{
  "norm": "batchnorm",
  "projector_hidden": 512,
  "projector_hidden_layers": 1,
  "init": "torch_default",
  "beta1": 0.9,
  "batch_size": 256,
  "epochs": 55.4,
  "lr_schedule": "step",
  "warmup_steps": 310
}
Rows from block 4 of a small self-supervised image encoder, named by matrix and row number. Rows with one number belong to one channel. Each number is 500 + 25 x the weight over its row's rms, rounded and kept within 0 to 999. All counts start at 0. Numbers have three digits each.
After each channel's rows are labels from the 100 images, of 14848, where the channel reaches its highest value: "responds to" is what is common among them; "lies over" is the class under the peak. Only what is clearly more common there than usual is listed. The data: drawn branching plants.
# convs1: first pointwise conv (model.blocks.4.convs.1.weight, 256x256x1x1), inputs 208-255
# convs3: second pointwise conv (model.blocks.4.convs.3.weight, 256x256x1x1, transposed), outputs 208-255

convs1.217:463506487518485560468474524485514503534498508453515513490511493514510425488525509468525488515521476522557449459511520499533513547466506441528470
convs3.217:475477472439507504565510528494516543467479523485482483498476572505540523527502506472485496441496506510549486544498524505489545529482480539550542
responds to: drooping
lies over: foliage

convs1.59:485487525484538447536471496502515499464497508496524496486531504507513474505467483502475492493518497499542505498546483502504544496495439469530505
convs3.59:517499555460498490511515532436503549505451497478506495471485528495472560518509523513443510463498471519502477487510457514505484485516478522499500
responds to: leaning left; green leaves; pink blossoms
lies over: foliage

convs1.115:461479480568507521531524507534515466489480510517473499482500464491488467493477518544492500499487493499554513525538532531540508476528489497518510
convs3.115:510526468491470498502507532493498498472580504484446513539486494488469474502515486498499481498465505466486524499473546491525500514507497526497477
responds to: narrow; three-way forks; white flowers
lies over: wood

convs1.251:496464469513480484492495523504499513516511499513536511493517488454508487518491502522494498476468452454516490513515485515487507533526468504504464
convs3.251:528498443504495516483515483481492525452478490479502510495483472500491493497490494483507530508517478486503484515486478525509466481500501534505511
responds to: night; red berries
lies over: wood

convs1.0:506456435559480510498510472506455507496475505483505506468508506491460502519484522545454477498495484525519512457503507485508519500495494484546512
convs3.0:493602465491474507507506487498495518503493495480502476646500504513519453486496484489568513499486480507511491490469493504477542493495563511491496
responds to: night; autumn leaves; narrow
lies over: foliage

convs1.152:451448514471465491525475505505485500454513496489550476506487541519497461509518438508523537487476510487511501499502469474497495517469530466466476
convs3.152:495470492517501498535475507487458511537466546513510530495481490558519478561526503476498474495515525503472512525513522512485531515524466493534512
responds to: narrow; bare; night
lies over: wood

convs1.18:525511527533581504479501491538536531520461467459491539480445497493490513503518474513489380512497489490511470496502521476451525459491488485517437
convs3.18:473458510550519469528482520504452487470461462488503477474466474510476491518488459480466491494474511535510487484501505488451521517459438468482513
responds to: three-way forks; leaning left; narrow
lies over: foliage

convs1.26:520502509489535464497509459515527516569494492516509468485495528509515502506510495482483449531543503519553543512542467527487553474494496506506478
convs3.26:495474503486512471459489473499450465498486488470499454478497501499487480440444518504469482488531489503504493462489496528469478478480467503526512
responds to: drooping
lies over: foliage

convs1.245:495560479505496456452488473544505520542500474488510475482491512515505496506491493513429474483499467491527484526504525511525476503491536527488481
convs3.245:470551551529502519519494510533542521509507530464510451531500519502484505510515514494484477499496500518482502494478475482486511501460491503482498
responds to: night; branching: three-way forks; narrow; pink blossoms
lies over: foliage; wood

convs1.4:481510516524537515462513528509517525485449472504493533507500468468519503403494453491511526514527502480503548491484456477503519521513494531508508
convs3.4:502508491485490552513519475523486499471546485467496487499479535503504517489487508495456483493531474523475502457506497533464490479507457423434493
responds to: two-way forks; leaning right
lies over: wood

convs1.219:507504470546510533516475518490495472455507492478511457468517466460465508504463460509500465504495530460566466510462446478496487467535493520504511
convs3.219:515490506502488512482501543465484525453516505485503513512503510502531497505503519476489491548490447483516534548489460513536474468471517509501536
responds to: two-way forks; spreading; narrow
lies over: wood

convs1.154:495491512514501479484469489487466469475519495503498477472465531513442511473462490558509486465473524515481451535488472493512453503535536509514522
convs3.154:532488502510460503515506561476486520481473546470515491498523531508474498462538529520498472473531500505456453471492500487508484538496500502494497
responds to: drooping; white flowers
lies over: wood

convs1.234:503536499550515461428456517505496508483516517518497524464482452526493472545511462500485452492499480511545484499490489507499470538484499497480482
convs3.234:481482496483497508602481520485490473513503512498527484456522514493508517549436485500532536509537538542452477526503521473510475539492498473482518
responds to: leaning left
lies over: wood

convs1.105:494538491514471511489504489466520524533566496524542485507491520517501516473561488523491512518502512477498494529488519535495521478494509485481507
convs3.105:511491498534488501491467481494544495498469479459470490454513510501493555451544522488530501460506489491473494492534520500498468484500542478452510
responds to: narrow
lies over: wood

convs1.192:478486496477445494496551480528529510476487475508543521472507464470515493485499431536440533515477525503514549468533512489482526460452534489476510
convs3.192:527508483489466561489514533510502573505555529482512505504503484490466480511529466505499487467482488482519481537502524502541514530526492511494487
responds to: three-way forks; narrow; night; foliage: white flowers
lies over: wood; foliage

convs1.144:491478500505530443530471502478495450517517502503503498525478487504476513593505466465526454545535487505518498493506487530492518497514502496494469
convs3.144:540438536506540466510494504498502500514466497486500511492478543498513484493536516533514513486497504513472505501526494512496529508519529526520482
responds to: leaning left; two-way forks
lies over: wood

convs1.13:502475529481533456489508460546484511477474496474494517508502586506510521485479538519504544526483502488494482509491513486538476533502438514500482
convs3.13:502510499490471484519462489484519499511512512517503500500540544507485471480491479466478516488483471518543488487546481452482489510543494473484516
responds to: pink blossoms
lies over: foliage

convs1.126:487487489516507497515483471515486465535492496398506502517484511500506470505480498516517523522532476473431439516496497468508479503519476479495500
convs3.126:530477492500477466536505467521526468517526497575476444537491477492496461469506497487460507520493499478485527514463508476501508484506516481523484
responds to: two-way forks; wide; drooping
lies over: foliage

convs1.247:501500504502504508453514454520523472513484456519492514526524500498502511517466453500520485542536495503512480506517503470499517484520493428517509
convs3.247:484536512502540462532529520474522486536544530495524467501471510501480476525511468551500455495500514529480532486588486486525503504499483492524494
responds to: three-way forks; wide
lies over: wood

convs1.173:476475521541502479480521473525517496479511498495538519525530507508522523504490493507476507515485495474454504486518509531505500527477491456481471
convs3.173:462523516438488497492469504506481491462506515510515484522461457514530518491546514489522475495503486517486536533503495494509559496462494493488495
responds to: green leaves; spreading; drooping
lies over: foliage

convs1.38:492507469542502507488496498503506520504529478514491537510474503490519486512498473434515480473494451497512499498495501498469514477489486468469473
convs3.38:504496566510524490524531522540519506511509508506526430510506540477446521531547501552531433465498521516481513528490502483524533515491480518495506
responds to: drooping
lies over: foliage

convs1.136:502483581535510504495472522495469489508460497488496517481497488504585498529559482487492521491516480509540502495514488531480473507519525519558497
convs3.136:507517511504488543504488523515505519540475473525501515505511504534512493516513486495523517537516498518541492488488502491508450510546557506515513
responds to: green leaves
lies over: wood

convs1.153:480456484532498524509497508465522514493490467513512505438498440512527525524509480505508505544533521525506526464514469519491553526494565492474474
convs3.153:521453524517509506540493482530494513473513500538506465469497509476505524496521538512499488494555501498514489508536452498524496503476480521517527
responds to: three-way forks; narrow; bare
lies over: wood

convs1.189:498497527492526486481500470516468529481486477482576520524501485504506496504476492482551496533489489499477499454526450529490512442543491491491511
convs3.189:529472520484525497485499467511502490477450472510491468492506469463531497498483520485517488451511426501501550452531472512464470463522483507473495
responds to: two-way forks; spreading; green leaves
lies over: foliage

convs1.110:451502542511483537442538554514492522485505473481507479486479513525503537453514475496512519451512503482462525491472469519510500551518513504526482
convs3.110:508502491491479543495474544504502520495493484491452482516519514546503472525508468502525435477496523507485476491469453480493460456515493504449483
responds to: two-way forks; spreading
lies over: wood

convs1.159:508553516479504469472434484526511517530506490511535446496517498520434519488479504537472509512526503498527493468483508544531534483516463493540455
convs3.159:517523509488540469523488463488464457513504472494489497529480491509469501507500509514534512497469486529480478529420521505479537479451463516478493
responds to: night; red berries
lies over: foliage

convs1.253:497553522536499479481504480508526473496504447507526474500506422491507498472475454490501485490529463497520459446530485508543527537519512521515464
convs3.253:463494503494463511515504493496528490466494503518495513482514535536508511503495548497445490478486505508540473450510487564538491468464540464544527
responds to: night; narrow; white flowers
lies over: foliage

convs1.25:498486488522509503487504528433508549490498522487452486576498516482520484496472498476524499508469501482504479487545468496512492491507489492515467
convs3.25:523505512488539480489478465462483495495485507477516484509534431489541451468500488503518419457481506536475495528494467487463495523494497462465505
responds to: narrow; two-way forks; bare
lies over: wood

convs1.114:490499513510467504495482493499440483552503488471536492487548520495493532507498479515481520478484477465486485492490493507507494528483476468505481
convs3.114:455484476436474482509510446482494478486482467487516507511521493460539488505505504527487506501487502506498512492503459463488495531500506494503508
responds to: three-way forks; night; green leaves
lies over: foliage

convs1.75:505503478507473535499519523531480537489504494508515496469478518476556454434509485484515499440487484526465549539519481447530506502523475497540485
convs3.75:474471502516474514499439500506479507506472510513482498506504510463460487479486504526445481475472497481510494532470493514483489473489475472493493
responds to: two-way forks; wide; night; habit: spreading
lies over: wood

convs1.47:506493490475497489501492537523506480555520478502527451539471528511486479504512490513529506467506499504450525514534536505489524484503504510473527
convs3.47:528467490513489464508517522476519524569496538492480520491538523507523515543493545511507479457492486494508504547504527525527549491504526498549503
responds to: narrow; bare; red berries
lies over: wood; foliage

convs1.63:486490482513509458495562504525511502541503485536489518528488509491510462482495462570547523480517489500527529462496523553498523515507527471498506
convs3.63:495526458538503501517492501540483484495518455510487499496518502508506482469508487497500549502514485477516465475478460487484490476497508514553450
responds to: leaning left
lies over: wood

convs1.124:494490503500501467496498434509492535535498483500514497508473502495529495535509509484473508453462512518522488527552484464470474518519537469533480
convs3.124:510496480484530485505496500493491494511488497489501497494488538487485519527528502530502538463460486512474485477517509540510518519471436511462517
responds to: night; narrow; pink blossoms
lies over: wood

convs1.170:526448527488537523486460530506492479460506491479501540506466493447480545545476470495507473479473457450489536508481502534468470539462492479508478
convs3.170:518510487490476504502483484503515509462544512475534497534483483536553500514485485467514504502504458474521524508502505514526522482539518506492492
responds to: narrow; bare
lies over: foliage; wood

convs1.35:540523516499526467484514515496528516496521516488507509486538481489531501508516418539491508518494527501487513460537480491499532513492498502507484
convs3.35:496510506473486495450477506496513487476461459475489492525505490498455468483499466513505514464478465480500511502451501502509481498493487552530454
responds to: pink blossoms; drooping
lies over: foliage